A small multi-label audio tagger, trained from scratch.
Data: trained on short made-up English sentences, spoken by a formant synthesiser in many voices, 26041 training examples.
Rows from block 7 of a small multi-label audio tagger, named by matrix and row number. Rows with one number within an expert belong to one neuron, the router's apart. Each number is 128 + 24 x the weight over its row's rms, rounded and kept within 0 to 255. All counts start at 0. Numbers have three digits each.
Before each expert's rows are labels from the 100 clips, of 14976, where the router gives the expert most weight on average: "peak on" is the class under the peak; "responds to" is what is common among them. Only what is clearly more common there than usual is listed. The data: short made-up English sentences, spoken by a formant synthesiser in many voices. In brackets: how many of the 100, against the usual share in percent.
# router: slot weights (model.blocks.7.mlp.router.weight, 4x256, trained with AdamW), inputs 0-127
# up: expert up (model.blocks.7.mlp.up, 4x256x256), inputs 0-127
# down: expert down (model.blocks.7.mlp.down, 4x256x256, transposed), outputs 0-127

# expert 3
peak on: /ɹ/ (42 vs 1.8); /ɝ/ (32 vs 2.4)
responds to: quiet level (98 vs 29.1); muffled (low-pass) (69 vs 11.9); number of words: 4 (61 vs 28); "where" (38 vs 12.2)
router.3:130147114104132153142150143161107128124129128123131141145120142139130131127111121150151141120131064105142082094162100139170137115111136123110126178113086091137133149139158155103101098134132120116109167115117142149070138104122152137114128112148144162163115160172126192145152108112094121130111104106110109134114113135090127106108122118113125078129179145102123101090066128131122129129154
up.0:121115168120140102132100155118121113130150122110132107146119097142152137137135150134113088156122143176147144116148152124125111140128202116084092129120165154111160111123143108133124173138069106133109162140127108138102165112160126140122104115155142099116139144138148147123131128068147176133128135101096116117126135125151131150157098143117113157175143071154133125131115165160146158134134
down.0:067146164140160122109156117139094150141129162155119121130128140122153127129139121128130095122118121120113128117118117202130097091142091155161145082122162112152151097112115150137136135113139142111118089145103117076132129112099144157098099135113124141124123098152092157105122099142124126146156118103133160151129090168151116170114130087115095107126099134115167135119118112140111124148132
up.1:137092118112156174101124100160134094132117124097095104143122140121130110101173160141151155113134100155117164136109088101137134104116145130139118149127146123100107138154140148149121115115153122137178135153132139206148176118115098128171135161132135175122112154112135133105156107135137142154135156095096160132144108116128146118096117159167147146134150159160165121126173099077138141180135
down.1:145113136110143114098159155140134112111137124093056154156133080170115102113131149153106102150111140120127113121103129103132133069097129136133112139139131108107155146125134195126134094142150149135134169116162125097128151180135135124133113091139147122151157133161133127155160107137131149161142073156153142089121137125126100138151139123144124119117122091102148134086149137131136177119111
up.2:123121129133133120146152129129159129156129142168132161091149135115105124136112124139184129110181096133156160108107130126127127134166123080133116160108140149153148115152107117132118127149066148149109136134102164161149103094112128121134147141089089116103133161111134101124137104156139130090145106120139113144125149124132103121091163111105128127175133109188132102074118128097169146101110
down.2:114161121129078152123113130086128127108146138147146142131129088156137102103160101170143133139174177129132177113109112122154117118125132115128116145168116119146110116120086138149141137157133127085130118133138107127061120099142159125131101122128173160174131118127115151105101102105139121142109113104189105158141167104102154149087127105150140181160115153076139119155144131163110151140165
up.3:136085105161149083149107144117158099167123108124143135134123129135132155105140146112145127161189080144114148109064113113060140183113175100132148131136113132132164102147118145164111102088098131118107106170118141123147132152175131110108169168153137121112132126109182144133092130138127104159131099157125136173128110102158123102139164137134151109128098122123116161149129182092162120104139
down.3:110103122132116172107100136162106158120152154113134144117111138128119116104126135187138135145121131114111126106136127109155113144055132136165167120113160158124153110134101158086063112145113124176126140106141126128157129150144109184154129137155114086132138150127142109123133121120140137129106128084153137092105136116137144076129132091132131145116057166114084127155123114132117107139076
up.4:117117100164083152117088155149110124089130167138122099122131154117121074114120139123145155171136128162188105109143153126121121134123107115140139116112150147165129094105129127116151144142127114094144109116108169126080151133069114146120107138123095149118126166133132144112157108146101117136123092112130134099132151136105145170156126105124129144122160118145107113137121129113151123127154
down.4:137106148094102134111097090110139141167176101104093162140125139092124066088148142151120102145113124113126133114100114115145141137171155133103141140133146145114109106169128108109132146153086124144165095127137146126140111119159089114170148107145122130161080097125107129117114134113134168150144154100102153107083133133130110117100103165122141155130121162149117106104107143126103130127096
up.5:098147180118112099160138108142098118110141141090191129122111096150163135134133116112108136140142140146152100106095130119129149138098126152114182076094137117134135122147143116109153102082113135158133112140110125150117107099116090189118126152124116097092118161110141143075189119064151100135119141141119113125147144113172100123147134156122120143097078096065156110104103115147101083141155
down.5:113163119125122112124120129146103139136141138157145137142136132132102096134144126098113136118088102110121156135171098083128103102144139132142099103134105124128149158133090134170118113156136103146114146104101099083107148158158090149101097072135086124160076112097165131160098113159139093108149123094131124131131098137149120143141112136134148125152175118099127155125142142116144133151098
up.6:108140142071165139155116113108166125133115149103146089108111098129157120142140132133144158135129159171130142132131137177109115102117087095158098121118136132108152117150143109182123131147129105182110148108131108148101105115121147122111126182136144098166123167155150118107206110152103118154096133086121093076127133147130067132153165112129123126112150110145145160110140109111133092111090
down.6:092127099130106136133098157150144126156102085100106178118129088134098155119154122129102136145092140135110101157103141135145118146122095085124160114098142104131151194116134112119161090106170148085113123094138111136131147152081122135115114094154123156117127095157166104155138144136106129161108173099172131174157145117135168125113130151122156115138093131188171112113123109130163140093138
up.7:106092114100101119118155102121180151153148177145119136135146130131131128152121161076080152125150147126144091162134102105107151104084145101100125105127116171145098109134112124089092128118114156153125121156131123128081172076169130157125087112106128164133134173121117124152125123115182122139149130102116083107128135094111152158111131161121114061138128140133130141128139095113101120100121
down.7:095098146140137133168142108129126087133137133124129127118134106141145124159115065135133148137146157136107144132100137176101103120133123112083145163137145117152151105108135142125136123111160071135158149129115151139117112152101135128157127140135092123090104053147113109134174138189126139169138102119128138135135061115152128123131153066174124154150150146110137119119173134140142177110113
up.8:118128165156126137155106115100079091139182152135171138118133140099117107119178116115129126112152153151129155143095072129129153118087085133163120134153132162161120107164109178112145112122155111156098125124106114125097103133121147117101110104067130087151147151136148097143145108088093143130130072164121173126118157111169125140138157164132153127103119126170119099142136152143122116143155
down.8:097148134124131135167136140124110123162116136152082150117111145153114131129109103130132083132151126122121142211149102104095172149156131112163127142099117133137084133126147150125141119139133107115131115098140090112134126116128132115130147138112152153126102114117118112125133121066125135154135136084109155159117096099122136123128107107116138088123119132130138156149110137113083158145116
up.9:092116151168141114128091097137165113141105114110103085122123117143081120111148150092142160143139126134111125154104117111091121128123129124143124123154143164163123078161134096134113107117122130153143089109156111129169120114113174129135110131110132126147118141142185124116128119146114101112146147138106106157140127082142090187129106078153127139147136152117127097104157081091149143164079
down.9:125106156093099135137078150122093142141115105117101110134109126136144102158148136127187136137114086145164115141137141118151095135140086146116086128151158116118121158155167151147150109106114123087097144132100156197142137156139151079123126106168164117117114125064108137171083123119126112185159091132131165113085134145121095156147139148108128138115129142114100104128139165145138142130133
up.10:156175154143116116162143094143132094156104088119117134129185145129121103142083142118143105166116107149129126163128127099128128121136142118137106120117096098091145114132119144110161100141085124155116129162145159156148127137106150172095062112078123137101132126113119148121105164166147156124154125161134094144150147137118134124127113102088183150093115130155125108125147120152090112136116
down.10:142116087109113094125090101126124177124129144155123140128093138143143142094137102165124154133128140131134119124108122081125142099122113143152139178130119079137104128142099101159111149097166188140125144119145078112190105127091171114134170157138115156112133135089122147124112140127104110101157180116093113132136139135126164171125149135153152127116157129097129110146127110168101105164134
up.11:080110118127167113100090158118171126113150152164117106143139114125152152086143138120141139122191099108144103147100147111095124123148125100086140135150106138154133122070128074176147106125107121148095110117080144150146108126121105123158101086096117103120080121130152131113147111125100135109186154116105125141122127147134119149118124096119081117154144144134103157108144132145134158162119
down.11:152153123137085095150152120158158117123144105141094126077102143105160097126103129100135133140108098140143131134138138118127104153077177136119126151104168146142144102102122124083159096157114135100120138128151159116136121169142132164093123117114113138113102179128073136117135106144136134102149118102111145140140153133139121152112121124131092086082111130161099130147142096163111140112096

# expert 2
peak on: silence (98 vs 49.9)
responds to: number of words: 4 (71 vs 28); pink noise (63 vs 9.9); "where" (31 vs 12.2); rumble (27 vs 9.8)
router.2:137144115117118148130103151126142073117063127158144123137133146157131158152103109145114125108100147129104123112131121174159104146158159169096108094132151112111102155119117121115115141132117094131128141100105126135102149135083160094105130158165159088102123115149165084159133202124112165110170094130167106153113148140117125117105109131171122119142098118158128132116130168089140085128113
up.0:139126102095144104151119130135131146099140132081115150112110136140093109089123178125151081073164149131182111169169109106149136110115137124126104149109161158076116139135142107146135108097109138136132115135157157152099121101143124105140086143119103123103118138161140145114141157114174165138142122144085106118144109123126172129116111162157086148152149123181095144126091101127125158171140
down.0:135139163152096103104173128104115121181126134176101107091144193140116113171133129116143123125126130144088150102126136146106113104087139077142151166109133164109135122100095141140093134106151078145125147183152141131165112090125098105140097121155118152106145149117139132165149101159119098138154100137114123155059121116120113117093122094116114121141182177143132093123127115195146137127133
up.1:132142113125107133147113150102162151081150115136126126127142085105130133131186144138162130154152125104091078129124125121136135169087081120120131162117081152119162102096120128138120144091101106091118135129142094180120144118157131137144087153133102133100096144152142156113119117142125102143109118148107134108159133131165142146110135097128111130137164141094129120149115082099108128113157
down.1:124147134132119084094133104157098083137148136119100122153137144140134132139141107154125097143098142145194158100163148189123122151141111120144094111136119152137118142113101104151178055142136133196091128131116143127163098112136119124139103105127082117178136180118178132146125117154132148112133077146115101131107116108146130116088139126114107116163105132144111115119135132158148113103110
up.2:163117118105084126101188141122095169158113180052078137087089097157167095097160138135164098133123073110129146157099136078119127104091103122137138112103071138167094148105178155128108134129139112126130134149120138126141140106129107121100110105133144147149107154115114162160133093176129128106158166138089161100142137133148141134138158125127141157142112144116159138143108146116139160113142
down.2:108154157122158124153110185147111122103103107130131154140105159102147118097153106162149170091088130131147108136149136121120137117113122156118166119082100097124159114155094137145112132123089110096106105121137115093091156121124148095142130150093141124116081127101141137135143181107117140110154143106125145107119126082119071120170123178108122140094152156157131117094159135159125136115127
up.3:118122154114090168105129077103095113098100120120111093098154185113121143174102118123169139107108110145124135123151126139145150158116100112146148125138136120156132088146111106141102108141093203127183127074113119130131136150132120154129097136096129156146138119111135150118129141097150154136117125178134134192168144141130139116165106149114156106135166064092116113126129124136184105125093
down.3:123155139143127072123103151100132138121170192116097163169129122144129108103141137136154125176119087167149138127132108138166096109145107109122126124155152112145159159151145140142138094153164114117123126143129153146146079165129101150129121182151132189115131117104150159167154107131117106138126110135121109078108120127179090139145140156137163123144128111141110135137094117151111169124094
up.4:101148148144158111169147115115131125126135129124074086160124159100127149170137140139143127145163176136143068171137129184138126146117152141153153176095080150133090139108128138139156158130151154107141140141127113121082130074149134151175149104100134110127127158151104095111125118122107146128100095137127133135081088097185105082143094121113148104104156165105129137133134124128132125128167
down.4:164135107141159134095107139143117116104123114161142101092129133129158140107142154146076136157146112133119143108161163109160160143095138091138099084094154096146077105106110115108127125096142101140098123110118078081168098122164186174144112124130114093116113150115151144098149144110116128149141130113109141094162142136152115100136114178165098121103149081108135144147144118115144116111159
up.5:144141118127136126143118138180125144139154106134115130101127118111140160142161141126163103102125125116153139114149104110151121123151127112108137142133134106135102099151087106098175169104088151130128109092134113170100126086142129089140188116124063106101102122087115141158114181136159148105136129121089094095116095149122145188136125102134108121115095086109115143163133128149114142127088
down.5:148126167118132129106105140148098113111114160123178083118123092122143126112174091122139147138092134155119150161173117127132125112099085101139115127126122129109190150123140118112108101128142124128147167118137141118160128149143147139142099115104122145136126128104085135140087173144106135096121137135125159125125091136114077141165103132145128118143170096152146154133154156153104150127057
up.6:102144146109125090187175113184129127134105132160128148132111125154117122094111125106118153129088095149142127087155129082198144151178116145098160103173155167118127152130117137107089125133135093151137129115108124148130078177105126143090092140131100108115154129154115143146123172088135143109148120178130085105177132148105148167085116131141128115119131132093117149070125117152124105119113
down.6:096126150076140082096117130142110161128155100135117099152116130137148100144142110106101100137158114100104179129168153155127105130149140111155087127118118148112127152136120105128143096107129145167173156112131088173119105161154166133122138117127157101105143108143149139120146129164114105089132175103131134145133135131062120116141086091105155112150163140128106092143156178130131133128114
up.7:128130169145091118163096091135142131104132130105123128118103155131154066076151146142186109134117134138148155135091127117121164125112136118125155161114136122135101123148118114142134107143126145111130150091103125113160151104123103148126123125141170118145117104136078118123142150106149162121110121112130128121121138116146218142135120086149173130157120123147094163113138120124167118141126
down.7:123122114136200151125139114114139138168155146136093129165087117123127157160107145137142126119143097120087164124128100092095168113090116133131141134160126100115138175150120148140113138107110134096110143132124092073163110135142169073067177151131100168121114163164142118106142114108123130176101134125161119114147103143152102129132130122108137180110115165130108105123140130158115136121111
up.8:153104159125144173115103114108106118111148124152146119143106139139097108123114126132135119092107165128134126102119122133158116107098139169157145084129086106122104132140123133173111150105128166158135115136142149196124110115137170147111108166107113093107132174099093075118137158145135159108099158150143153090099139108127133093149096132130098131193120103142070073116156061138109142156141
down.8:134146134081128156139114141095131151171099138147118121152142146136143141114140119175121127089153116108163100129096168086156135136105106164137123132105185150125120146124149142118143173114192102148144103123155112183109168092164122149105129123143120149150119136114148112121107132080131111145090143101138099178110130108155155130128127154161150145120128136143106108122120117084144122115122
up.9:117158118147141166090141124127136155136113151100113146157145081134102115113106136120133119132148142130134148120119126096123157102096099145150122112116123131126121108123114099151129100155125130142131141131133171111107119084107138107123092095132104088119126179120141135146117142162128104123079117133125120117112163128110152094151108122142073131164118170108103180175142134169086169137114
down.9:097128121141104123092124173157126136141120105112148121134142143110114112106166128109143097101106103147120168143100112101151156126131109132148155115110144111142125104102148139155119123119154149147135172126150108109134129098110155101096126116108136129144146126172136159127123099109130098128128157116114130149132084136111106166130133116197123101104114148085110117123139105130167084124120
up.10:143140132096143130101119130119125123132104122145122115098106125111152165119114166133159125141132115101127144157129106156136114133082120107082085135110127187095137117151096092125089126125141165135130113150151090143116139170081121095149169146102173103172158126130136145154121100093135097149128098074110117120140094155084150084105108132179143114141147129109134091129119164112124108104079
down.10:108119137113105147112153066106120137121106114098149121073130111130117154114092144151098122109113168152082077118131104098117128127125142119074132125107155092189130124161135131174097174117126113139145170159103128096151105147101117107128116154184108138142107144107086119148087121127117141126135114147086122128127166126135140136122176145122136147104134133147135159147123112142140134140168
up.11:156128094125119125131119103144130140107125133116149151177112141114126124111175120090158097115112120166112192072122097100101159089100155107105142124101142132101170079172126112144142087130122176158142108102138146115097152146128109141141134169097124133131123108159132138146138102155127137124135144115130117136112120142153109150131132115143148108185152142146121159106133115150147164139091
down.11:074130154142112083129139125152137174104084132135135145136150132134151134114097138114068141147156101130136135133152137129109140174121122099143109148125102092129124117124147114147076137145169127136125130112110100147104119130114139134133118163133109116118086151152121131145092138088136094154122121187093123171137104120129132135105123170116102121086120144108137164127137159169127119103164

# expert 0
peak on: /æ/ (52 vs 2.1)
responds to: thin (high-pass) (88 vs 11.9); quiet level (67 vs 29.1)
router.0:128131125125105113088131096122150160124127144158159118140116134154109134153116122113111112098131124154101108154133141170116161172133145118138159116159174098168122124136082133164150116125164124118130138116129127129135114133152106107113132130146134171151117123138199152141124153112107109116137149118148113153117127161126129133131135181145112086083131122138144116141103133130065149128098
up.0:139130133149086112130123157140164077114143082090118121155089112133160129147159140085114093093143153099161086135077105184141120128118108129131156099125132098132104099105116104091162133131136134127130158123141150148124162132136115150151132107138122122130125122135095107108133079105125155121168105094130109109119141119128148103155064107143138127126140116190145119136114141108179114100115
down.0:093122122156139095133157141168106126144099116134138143112095138119080144130182090149150151094105157114132120131110153111043124116140168087101165122107124137142134157099113160128150158153139095096125147119169141119107112111172105113157128151100096161124096139142118127166101097089135107104115127115173133181086111133100085155137150119111116157162117157121117140117138068118123116134125
up.1:142131136151119141136141098120122134133122160124146111151114110108107152118095133139119127134116129109053135127126122147142167124149158086149090121104118158139175152131150157102086100085114142113109127113192117120157115082139192147120092151097119169103125115157133089149151135182087167139131151148083147127144134123154112143144120108105142163131127143130163141073139135122069152079103
down.1:104156118138101141117115134165101106126094128095122178100126120127153090143122077082116133089120102172167093122103120127119147132104097118117146170074139122132068111113085120116128112121149118126100120100120095124137164150124103116142100110144144151126120140141099142109094097067118098148115128095139133084132147131123148133106149144127108132114162121130155074163137153151126139119127
up.2:120137160096154119129119104120105148104122115084156105135140144093108161147164109143135131139096142128141166127127133114163106152145153107148112149131148119113108165162127123076101141120161135119141092139129100085092121145134108146125170092124091135134149164127121120121107101167102050091136131155133144081141120134171140087112111123121102139091113105117133181178147181176135122097141
down.2:119129112138127125113166085158137120128113095144170072113146150134146114140111107131154131135150121152136126129059120105170115115113117145128144163139130157147133167126143107160126141129129150114151096091131159107125123168118176125080112167118156110119096167121141181116129131134109114150157126133149159110115118126130144150160136113109111110121131116169113107129107119082129124126134
up.3:098140125151149144120129150160116094112178187115123118138096124138178126191121149131114159129140118126129159146147125149115118117103107117130098121115123120126158159124140119111164073149099124086136116087133077172087140100113153130146107085128138118143131104111109158144138147118116153136092118117147097107134141144161141158139119116161147134146111124156153145109139170126160132114149
down.3:117134127074119144090126140156116149097086118123082111145166136126115114135176097136201137144156152131121127135150184084143126127118127069146100147142162097131119133121113113140117146062145163152140105163123174134143142151128118153116149117117113077160132118178127110082115121171108148149112152127156160122131111082082132116157122126124064141115106158113136102113157138127145100130149
up.4:143164154148138139148159099121105095120109119119133122139112170138181138099161133096156151154155149188124137153114120117102119139126083130121159105137097108109132082142177163133150118148128089164131145179164112118143154131112104098148082116101115119107206066147125140112138127089171123140132090127108153088094143085117120146126068137111158118118155146115130101129144127154167129172155
down.4:068126121095148125086134144166127147115110141124127187145191096181107161149112113122143125120076162142111104081140143107132159152116093113126164092083122136144159114142081103159100098112122119137117115141116147101122112149179116147113118134145109111143124113094087116110103123123135115139127173173151189152143126154159127127109120145149095142134103123107174091074131152115085097109116
up.5:181145127132132133104139168152163102096142129138129139167152129137133129064144163103113129134144137164139143100127165107148142130142118150125134095088098168158111078149104137114149125140126121108111141136135098075122130132114137176147118112120174094173085140135111107183144130160120110159134128144166163127154130088121107122131160146122165118144093084160140145129131123122147086087133
down.5:119132106123122139130141047108149127142101113149140104151129087132130109146136091147149086134126112106082140155109158126107112099174106112075154140165139149156117111124099129156122113123130161088143132051153148142131126146138162106133126129143163141144156082111126169140126106119142132127109129105106156143123118167094097151135108123110121164109114167118147078180128117121163143099126
up.6:129097150143124166073150128107118104111107103114113125114123097143108120088122109158130165119104152104197145164120125135115113102115134148127133125161078104131128143188104112148136163133207148108123160115104130113110116157112118108100152093119106149122134132140117146103118105163150142155109161148072130135146111148115131124106107151140164078101173121141122137149120133110140150128112
down.6:122113120104082134158094131146110114107150155131110147143103118111165116121147120144144108140141144116125151164102174115095142115106205139117099097161139097138125133075123150118159131183122153133106138144175115152130149168156141115167107118109140146102141126108100099131141098087126115128143158155104106082145135127094117156100119116108120140157136107109108153138134113150125149133151
up.7:086106142114111136155152153143094128142143109124153114138083157072120124132099114144117110145128120184148128141129119089121094117101107122138101129149146117142097111170160119102156135138185104131156121101153123105142112113102121079147131095139124161139094137141137153127151122133109130183120145125101158161140118069137108107149171134110147126175173124125184106112106107125110123097045
down.7:119145127087176151115105145134105163135150122109145123148148089121150089155131139142169148168140101121134152130147127108145085124131110119133117113131162161144107170100101130109130099085135108132121108131144162190124073147180160160140104091130124132152150138178096137106108134081117104165123135150073129145158131136124122145160130135165059097105145125084125156135175154130130159120168
up.8:133115133118096091144156162115103143144143140124117152153146123120148114095139143103122122067091124109098134122175159127124139135118132150176142157134118129156143159128116137150172096127124157060155117091119104117115136076130140135169170080142141143058176118107071113147133148178137133179117123094126124125123117135104148172122125133118124147132107153113173154117119083083145135135102
down.8:116121129114120133121142111091123164148129119153123152157123153102120157094119104138153126104097125138151108136162154122143128175121117149144106117114121111145131068150157131161148131141149149160118152129131120059168116125155130125118132121119127155198153111181111128145092141133098148099136081147102134165124145174091123098125179135173072159122188134111141081116140124133059127163145
up.9:162126123142172145159122139108106166130121114135130128145125145154139113116134123147162162126120159100165107125117160117115107119118124108160135115131120152167129154144102119129115125137155131083147134166154179129133154119131134161159119108089157115146149150102133137133160093112157139134134128086135119163090127102151149094099144087121143109106109132103125115124118170136107164160128
down.9:104120116115161094134147114112139162103120164149094132131110172172111127123138124086105105110170124113119152165106090132144126077107120167174137138111150107111133141135185161132142151167094108133141103155151111069122111119096116107157154107136139124152135139112113157143122097133129089141110123104116117145112123115138094123141146105111122136098122136095144106093123099144160083086077
up.10:152165076200089101195107128097162176106120090133128151109151144109160149124081131178096062160172089140116134132136124142148096073107119103112163152181132145145138134164108127131105108128094138113134147163126171143137123109112185118132113110127153093144139167148132110141119115103126156124102125130169120098151128153126147152151136120116101135134137143146100124131137122147109154123131
down.10:116131156102206118095095132119117147132135156173076089125069144151131094105171145151128105101166132106124143099170131137097190145162113112132111154089093116121132149115111149128165120129159089128098170133128123131155098127137099123114138098134101136131117152122110094110137135140141107146112136142129173159107177176126124140129155118128072154133102145134116119098133100129093123122110
up.11:142119104122093132169101176135141137142152128117114093118127121098123125134122129185119116092159056133124155117096157097168122160142089114124079130093117082093156141135145090142168143132141124123158154160142124158139132150161142183119092172145163116121136098103117162079088145113173132115123138096137118149100115079095101150122126117131084127175116152134126131174157146110128130152129
down.11:151113149122062097092171095130100105150085142178140091096105161122143119086173126129144117127141124080114139136158166135101147143169098167132144139159120114123147082116142159113141157140133155095113100131163131065158179133106118112144161144106131174142115134107128131124174157141157146161147113104138130124108137144144130097128110127138153144135124150121112125108142158098143134139137

# expert 1
peak on: /ɪ/ (94 vs 2.7)
responds to: /d/ (93 vs 51.6); /b/ (86 vs 40.8); /aɪ/ (70 vs 35.6); number of words: 9 (58 vs 3.9)
router.1:096103168160122097125091126175084130154142128129105100127133100102099135132075105098135100159150107173135108135133154143133172093104115102146111123144136097145130113146117174166100138114134164133146140081124111160136154110132117129132102107137127117138060121123160130164146128106151163124135121097121123108117115195113101174138090105130151115097141133124165106118174117110075136134119
up.0:171138146168157140116136112144132122177168126120151123081143144072109112077095149096160132164095128152132137102196126162102099119120119135086154150110101141150159129153120133130098134143160149105089177133165120119175156115089097152138152120199112162104119098082133088110167151081186133111118164107135134132136107159105148104126127132091146121124153141158115130121167117132136145109134
down.0:144139116185124105118105100085155105134094081123081116144120134146163107144121147115122118119124147132141116141101177127116147118170100115123144094147169121136102129124114140166174118121150096121109124174101151132126089162131151155138106129147138134151122116171117136111107176155135069115147158131110135138081175103102112120102161110112113156071145123082149116133074135119145127091097
up.1:127123132165165145149102146135097094144151131124136117084116098120122123158124118091142135124129151107148092149102102127205132132153117114131097101150128153129112129145130134156176161112142117180125116126105126146150119095099116140117099128162123107109102101083109134131117139136149119115162108144131153129073132149143126145090111114062137147151100123084181139142103127149120174143119
down.1:145128111120123156146101064149134136168155141139135112100148141151119123145147127156118113181090100150133105139093125141080107124088109147095128173128139125130126106147152146115107113136198131105097156115115118116146151101140120070149153076105147109160141143140114112103110083161161112145104151110052135141131182092145126126124151181132149114118124123103106141134106170087112124143109
up.2:139163079138080157135141131104111143115146136108134055152138154117079117132125128138128149104137158106103126108128116116151134108113124118125135146123142123108160132160137147156153112136119111129124135117147153082102125102103117100141138151146123094167152165201150143081136142095140144127120103130122104111107101082168121107123106135149153074113126086138090110119134116152123143117147
down.2:118160144124108122054140110133140101155140134098133110133115100131119084115143140133105105142099102131123136162135155113120152137101087105131124142099168113154136164150163174092160112145144121156127104109146149139143140118103127172151114149124125129146168118104078130135107117153164139157150144066069144102090083153123125154102176129110162134103136129125134148107133142120144089085108
up.3:123130100147129078101085119130155123114119110139139122093150123110163159099169152150125152109149141158122163095140110122129140124102147113134117171108171148125115150146107106122097103122132096111152143095131130120151140126096114104159152109130116145072152140162168141143137136156130154141142148171120100171166165110142093121127152107154110158108144147137122117118114163103133099125144
down.3:128124133140180086134150116126113101114136109145097150129102134092127121131151133090089141127135105131072110139126146128179129129115148136104120103129128140141139147127119149126095117155110094130099094075062115103140148150157115154111147176127110109124105153128149139126086099131108117140144114131131101100169122120133088147109113116092129120104157146127135098123143124179107121180135
up.4:135152119127126128118140155126156119142132155125180145130165157145109104134139131123108144142155133172116153125111107129127093178109173139126138082162154173102174140121120105118111173113098100117128114134121116134148175154131115130162171166091148100104125148153178166161144076130091132122130078123165132151111122154121150114128135163117138115137069118125129086153091127128117120123173
down.4:139147156121141112078155130123118156169112095125123135145101166081119143112151118137084104117155163082118116111134106149145116141199131116096117129089080109142103103082120158095121101120092130096137115097141097145108116111110100099144088145157103162098103131122161128165111113140117124081131122153100107149141147137165124171116111112119107093179135141094143145102118123103162144127131
up.5:159119147158103144144148125116147119116116163131108147112180160153073079119140119121119143094127167170110126144170130092089103153139118121136145138110144108139185182147128134116103133145153062113113130149149138134135156157153136117121149150099106095166149136137150136151149132082138146153147098179122114081117120136154129109157129144117126097154125149134126145121161150140132083133090
down.5:106152164108146139116104129155121063158152138075181115139147141111111148120111117147140112163125141140142098108130154124138123104154127150132126136137086107157127112133120132115108105121105088106143096153118132135084095125065118113122087120153122113108100086133120146127084119087123109137132127101069153180121143141097155125084144093157099097162144114142128102109146124109149124112127
up.6:134119105118161112092150119155130150108155133107127141118095109133157116123095124150137147134167098158117124130136115156112128122072110127122132146120092085195112125185119072118083084071085084160195149116130139093151142161114125125124117136140146101137094119107149110080137119152088131138151166147125127160110123146152119079136139097129139156089148129173115126148087142154132119155115
down.6:109118141103151120153131117141108115123139113140108135148136113139132156138120125103158135134110131119098164128133090110098103129164150140096117106094156098123121149152126094141113125133175117119145086121083171109111151145147080128121149172094104122116142114119105126188107121169103122148105119155133114168091122099110141158163141112125177129158159126112143123135145113108142145075090
up.7:156149129151123132145130162148132096129114119159150119121141074121144080137107151162170119135132150118149116119157091134126140154122096096098121126093109147110166116150165132152130128145136106157176126109174136106120073142134101121130169125090109128139137153158144169133113169133121131120148173148163110092118124132115123163089119130106121134127154101125159139182144129163099115108161
down.7:072093143107128126140150100153147122100112115152120101093077141131165109142111144136130126126119105137158112127126181137154096121178114128148142169123119123170149170124091103124153101120140156130119152164169118103131182120127119147159092087127121124132141122126110068152115135137137135095092120123120134125163152168119096133173158115153126114125146130154160136151149123184096111127129
up.8:128142092138102116171177157140105111135103098174151077156129129134184114132130116108128099117183163094117119107072151120146131158156126119122133103152104160133111113102103143135094127109089143115119115134140143159120119142170145139076142117138091099082106096173150121176135151145126130171162105182138138122169148157131104113112099124109163159105152118136107123086134147157157148143152
down.8:090080147091117140103113095143149134107119162097092182100146128125090124103134106136094145066089112136113096169128066163099109152115119115164106124115118153131184113104140151121143147152092111135154182102084123167125163116120104106147118153179144129152117118121073123119124127129119111093135129083097147162111130111182124111131102117112140136173152104113097140101143123115154104136104
up.9:141150118128085137158139110129110076135122122163163139133100131157158101099117166143155142129106073126109137156148115109109096145125131174104138129073118171117123147102132137103120133126132113092156059109117125133119109080121162135143130120170088160125156140132120167147109103145127087140150130124099112117124072141153115143161172123169131125134133146160163131132137170109146116086156
down.9:095103108150144124093150086125160135085080125091134116152142153130128132146121133131143128158151130135163101129161164116124152139144124145111126107158157121137093128164117097128147109157120148149156122120166154153143151150116114080146148177094157107156090185145160108094111115093114179099104158129153100109123152126086180124149095118093101133144107126125158128105166118152125102141150
up.10:140174143112108166120134107116101133159105151096147139131098115109116122119107101113142139145152139135136095091092124172132109099124117143128116143095107114120119145102097098063112117161144120125138117127113115131177150163168135127156143099163109090137143175136114152139143105150124137140136124133103103154138133087094074130144108152177086097107168138121152104143118100164110128081136
down.10:115126098134124144170110135119114110120159103164113102106134129126137106113141146160140131125103174145110095115153145127149144117119172147127138117110148141130123072094150150144130104145138125119151101132113160141049114147146146147136157137136117123136115127126131104085093081070071156142127138138154116091115111114204180142126139146113111144136118124155118182129153088059149094166123
up.11:099090145109102115107138132134141128121183126120161140124135124140097144156093165127135131150130171156132104118147096130108112140131137094145137128147138140163089121085159084124139140133169106169105112103079187123125120112149146144138099094117121139131083152160124156083092134101136111132155110088142155089148108148117159156146143135118144126153098121106130088107189137124122142136146
down.11:124130112132145121110103143079133139124080091158134144102086118105123104123151149155136105124143165131124165110106111155142133146136120070093141111156162124099097151198086156122108098122131158096120121154117146128090135119168110121170124115160149160151141109140111107142102129174149168132155121129130128149117151102095133145119136129123138152176131157111172107113150137103137155116155